config = dict(
    image_size=64,
    encoder_activation='squared_relu',
    fusion_encoder_norm='layernorm_no_bias',
    batch_size=64,
)
Rows from block 6 of the image encoder of a small model that answers yes/no questions on an image's attributes, named by matrix and row number. Rows with one number belong to one neuron. Each number is 500 + 50 x the weight over its row's rms, rounded and kept within 0 to 999. All counts start at 0. Numbers have three digits each. After the name is the row's rms in percent of the matrix's.
After each neuron's rows are labels from the 100 images, of 14976, where the neuron reaches its highest value: "top examples" is what is common among them; "patch colour" is the nearest of a few named colours to the mean colour under the peak. Only what is clearly more common there than usual is listed. The data: histories of elementary cellular automata, time running down.
# fc1: MLP up (encoder.blocks.6.mlp.fc1.weight, 576x192), inputs 0-191
# fc2: MLP down (encoder.blocks.6.mlp.fc2.weight, 192x576, transposed), outputs 0-191

fc1.360 137:493448507572563650446485443470474411486504414526484510489509528549494541494521565441562424551462496460578413495492539575500458536546584552521509471466461494597477543535429452524497516398586410472430436493605548533574489388428591417497513553452435569460579567495487528455511496514479505482519530535504487448548445539527533447454612502441471444488501473493432513524516487459507540562483453529535490568562529472471390480529506484433522455496462433424518576345497466533490598508514479540588480518428567413525441468480466489450436494506414482484527551464545508463562467518579510511
fc2.360 140:551516458562477452382520419442505551484442472491550309516585473447497450490479515529594574589521524549443519527499519553600602517491486524508571472475456458467519504563459457481474538512547535491500467441453481413536527611518500594434458518384502559523474606534525525497538450562475564420541539513408481475492415543478490518557573466539562524464447477460439516533518563505487485525472447501477505479548513482568498494551464514556481524518492585559488486498532473543484532409572496481515420454472438528414471474448532427583483541458505532530555517630583584578539541446540462413
top examples: 010 turns on
patch colour: black

fc1.312 140:419505432508490583485435492507520600509479497509600536448481457467550532498467453419445453529540530466459496491510404529544496645456410402562531521477452522486492490496445433504502429518394493485630453431417435521531470443492530517521458528423556518619520540488434486562512531513529494448505491608427531570447558478468602559459460551540465463467479520552502509506392417517427503513574481452540515564530452531446516585389559435530441526475479557497497510560502462454492500509529423474563579507500483561539611496475494431530448454456492438453583492390507468504509458426461532501
fc2.312 151:571468475511475513429529492484582502505498512451430478601380502499504505462565535504499523431500411504634547493561498426426528477497544453462495501508472433463527492514387539492546541513476517452503551540466534397469595487558480529375504507419499441629549531550420464514525570469325441510532389443506493537442491521479464485494546530476448565541475567543436507482569464462584431437447548533526420450453537493561545521528558558471465466421414359492515496524461518515522582551576511533478497447491536444508573454501552518416525523494483484521483428487572519562491559507502502515
top examples: 010 turns on
patch colour: black

fc1.16 142:501503502482534454573476497522476556476496547569524489418449455490539449481516525526460509425518466464570577410465485491443541445489638525532463475463504455468378522546459554496548513481525476521510539477475552429549489554531467433495462542557579507532382590487450547529514492436447509586412525583508515565485507545495588539531466509517407537451564519427580611449564580525494513578512503513497536492467504656536457523432480534455446510497556585551494478510528426502563479469483472543557611566487447359512527510455490521406425540500492338438452481532496488539442465452495519502
fc2.16 148:509559431502583468473582448405535498470499500491613484482492424447428523444424494525463506447489499453557570500526535597593527579421490541493451543475528488545514479509515498512616470524420545522454528422448558478457547538472519569543474577482482476547442539486459490408567482547513492568549533556544522479458495593544483457474428522599480423515537459500479544441428516611459513407390576497452412519474525443531561477444532523436501536490491519414556432565553545485534517455409579527564498517446526515436499508435460550469511515421459371487512505518510526525558444452490479350
top examples: 111 turns on; 101 turns on
patch colour: white

fc1.471 136:524509458430470483482524525495516513443478493508448550458607432467536528461518444530479497518527539475542448504520461455562484476451388532562529504545511490479544437465519548388485499496486538448556525488551664498497537530400571445444477591515521487531476496435430546487472522419450411565442481491497446448523458419579390505543564578395459496466425426482499521466482504582572582495457533561481504509443493515456500470485465509400617445590470425514441523438637513498481620429546448490540507481590482522480589501531515517511493527555440415555521490506545505429582423485487454503
fc2.471 149:414478497445413425485522537485455535485494555492505548552482481600505505488527446443471386489552575466504531488479464428489549546506521572490449556467418486487563540549481406508520560550495530512439384437508486487510495415570619457496496487499404558449459443519506476444548456515514519553553457519522544535492479554548562507489544546495458609482514550376512527538467515479447442584487472474479495563411524392452609435541478538508459524445449507413443534481483422607462466516475574608521546511529529459516586364434453509512578474418466513535454493581475553484516443431457437521
top examples: 111 turns on; 110 turns on; 101 turns on; 011 turns on
patch colour: white

fc1.228 130:573484656511568546481499496505539538500541451472454419449542560535547561497387472427583507548504521575525449589579532551402470534458550500498480457414540471521534559436515524474535524430471458611542578521591497605562484443494564551543514520601519501541491544568462491457461489540449550526481515416510487519503507521514534479478574486519418501471492463482487551495493463624528426440492492487519553468489516471513610437426363540464519444568461485433468530574573437508533544527487476545475503621435478478397522527480511481549508496444500520478577427517572521517485413493537511607
fc2.228 133:403511402514568550542470471561459520469549497396518461417551406566546409470552555435501518468573466473494492404459493516468508522506426548593387456404576507467552537525550554525502493449506453505560489410491464580547536501534579518504476535561500430478484482593461501501527565448506578471451494565510561497524486438570461452499583538451467612463487564427488500451504478479471461428530453532492446497563539573549394460569539408500579437520459482510538500422410440517521463545509548458505468448477528449488573461496608476444546444583460541534535516474546455534606464590512494492
top examples: 010 turns on
patch colour: black

fc1.335 147:479492470521393569419455595494502550397498511470542471491503513539483519531591490533534478484516613523420516558515475550555571490511518496507422539519563633371461490519477521568548603470448395444386563538429480412527480547513496551548513479521509493472490504473554485567484525482514540506464477496415527491450492538493485445498470466593450522537557476460492465527429521540418525550445486555499366476432500472448475456456564531456543479490482353513610455548579489528440581550483592487424446607428522551396500499396521472559556462482485536510517484467515446496465480492480491507
fc2.335 152:555546430513462479490512451368516553589382511542559416521549499461485427570483432445521580567493469553545538571473474526482478508465554500452575540496514535599553549509485505553463417478534469529474434506437561460513510558471508409465466524492545565466440505510582625418500510426442416470446477528496546609610501596484511508548509547440531469421379488606483519513481546499483523434469480580550653493565463489446501506417508450502528501558510467419411517480519476474569613540540471407467550495497515524476527530577528537516483530450487532529476530503471511507411465482471512480
top examples: large cells; sparse start
patch colour: black

fc1.535 134:479524509530424537467477587485484423496477526418449453454409563408439559443472439389615478497454554554524514521528447519481463518446541585501396499544480447482497575460473497578441474523521377482519517601466537494493606426475529514519488563539473561527501626560496477513436525527466419469518586475521510411481597545425570481529528433510457470436495560551501543550486442541542541497387551559393556487538516551541513519489499429478441491592490526586474489486502507544462495563565431480510471525492492507449517412576476474554563484487559468561522432512547516482540483578576520600
fc2.535 150:485482501454487513604463442537437497489494568524483449566497530520481482556536446583595488500619461430569563486482427484622531478498525479503487524451482518465447513449513448507478525449480475564525545568462542504419421572472559526574413506535521559482446507520625552610537511478454488478378507492540523530543558569556573469539567515529483568397459505583441441495467475529566433473512519484571553559526501481460489507417467466491415455471546530527538447415479546447588451584544505404626486439509505493519586481547500389567547565506533508483542591483522548427472555548461497477
top examples: 010 turns on
patch colour: black

fc1.455 143:495479494537421498440581392505482494537552403531471474538467504528417473478429445499570501533538396480568487432480546494537456489526457559472434492515448521472496512544540471563455517467495407466346474486543514524500474543479515410534521541524516492442504511534604421569509441413481548518477442506469520422531525467538538497623577449529497485443480533521525578570507509493366512543532572547466504566505484509526509563492606462553521438502501492566572522384508513498431464523488548590443552508531504520521476477538533369584525441580519590425592518409411533446465561487558541545
fc2.455 144:453512469525570517529557516504406439604513441469599433526505457500470539515501495603535547491528462521551566512486451492447568476419459473427517504529412508460512553439561485424459468398499484575527415545459578475524488499470533589450608475481498463488511488529486531444463511447532493512398530535468496606442578541539424538506496493569522440477461477591529483460519567531537554421560494488521550532467481554549505516498424385498399510521496489466497483483564498469421603517583451493427458523462513612537521579468488508439541549547528618433483587533490469386447432564574462566
top examples: sparse start
patch colour: black

fc1.69 130:483482547560484573505511550558474464539451510498431455479561536497438451450431505481454511630414512522432532548461526532603457500500530515460444515521542507539544583468563473475472488474449483464495495475580462525406507425526513588569440477532585565498442513551555360530493560521565460565532545456531514432575613488403465527561568534465557421523534489426563561587455511482480572573499543551478562575563533492501538468507543504439564450522421463467530514433465528509449511531528441437439434444505504483525584469478450489562438474463470506444573498409523543436606566579426427539
fc2.69 125:529609511496487606561613417525398519481539481484407556598501507516404561562489526529424528470503465552487536452540482515567552540515441443494487479479545452456452498564471493446482514566481474405544439487428606462510491472522453506476388441476438569480414540500511500577471561440484552519415624546605422586501536476499510495533530540539443464558558526401545490469501538530577469566463433495527620495513480588477510527447540472514500464479520589547473492586468386574484516489509470503501551514569570508493531509509486479496507502529568440542513511548529505601498510461503411390
top examples: 010 turns on
patch colour: black

fc1.271 138:473529522496474464598417450502450566491435484506478505476462466509562515471468540550475493464521461623488508510442481486396488488463578535545595500523470486503526451578546492475491524515442501421477558510539527438490506408530546480522508510533532678515469480510482503404521520606418476510557467547549496369414540529388426461487510437507399451521585409507594512414488473457501566450441409560507514458490522451455541460430517547517432536487478470522467502520499392506520548536400492556474556429478513589508506497535554477466549416541473523455476475471455413541433519429362477512
fc2.271 147:474476491504538533318451530528512457487519513462479474458478464498484542470484499496458548516518517449581542499484522491504493571486483462472419436425522510483505487552537479429392568481448486532458532456447495530495515399493529584473511478500472506513446526500494536533486519577596513456366502454486490548573495603526476436489537504601483536502414536491498431566522440558462489496503557416500497472412492469387533603557539512377495498469470526495377428572571410461454541455555532453528487486552455447579662487528470485544601625461474547468454472500441449574507502435540455488
top examples: 010 turns on
patch colour: black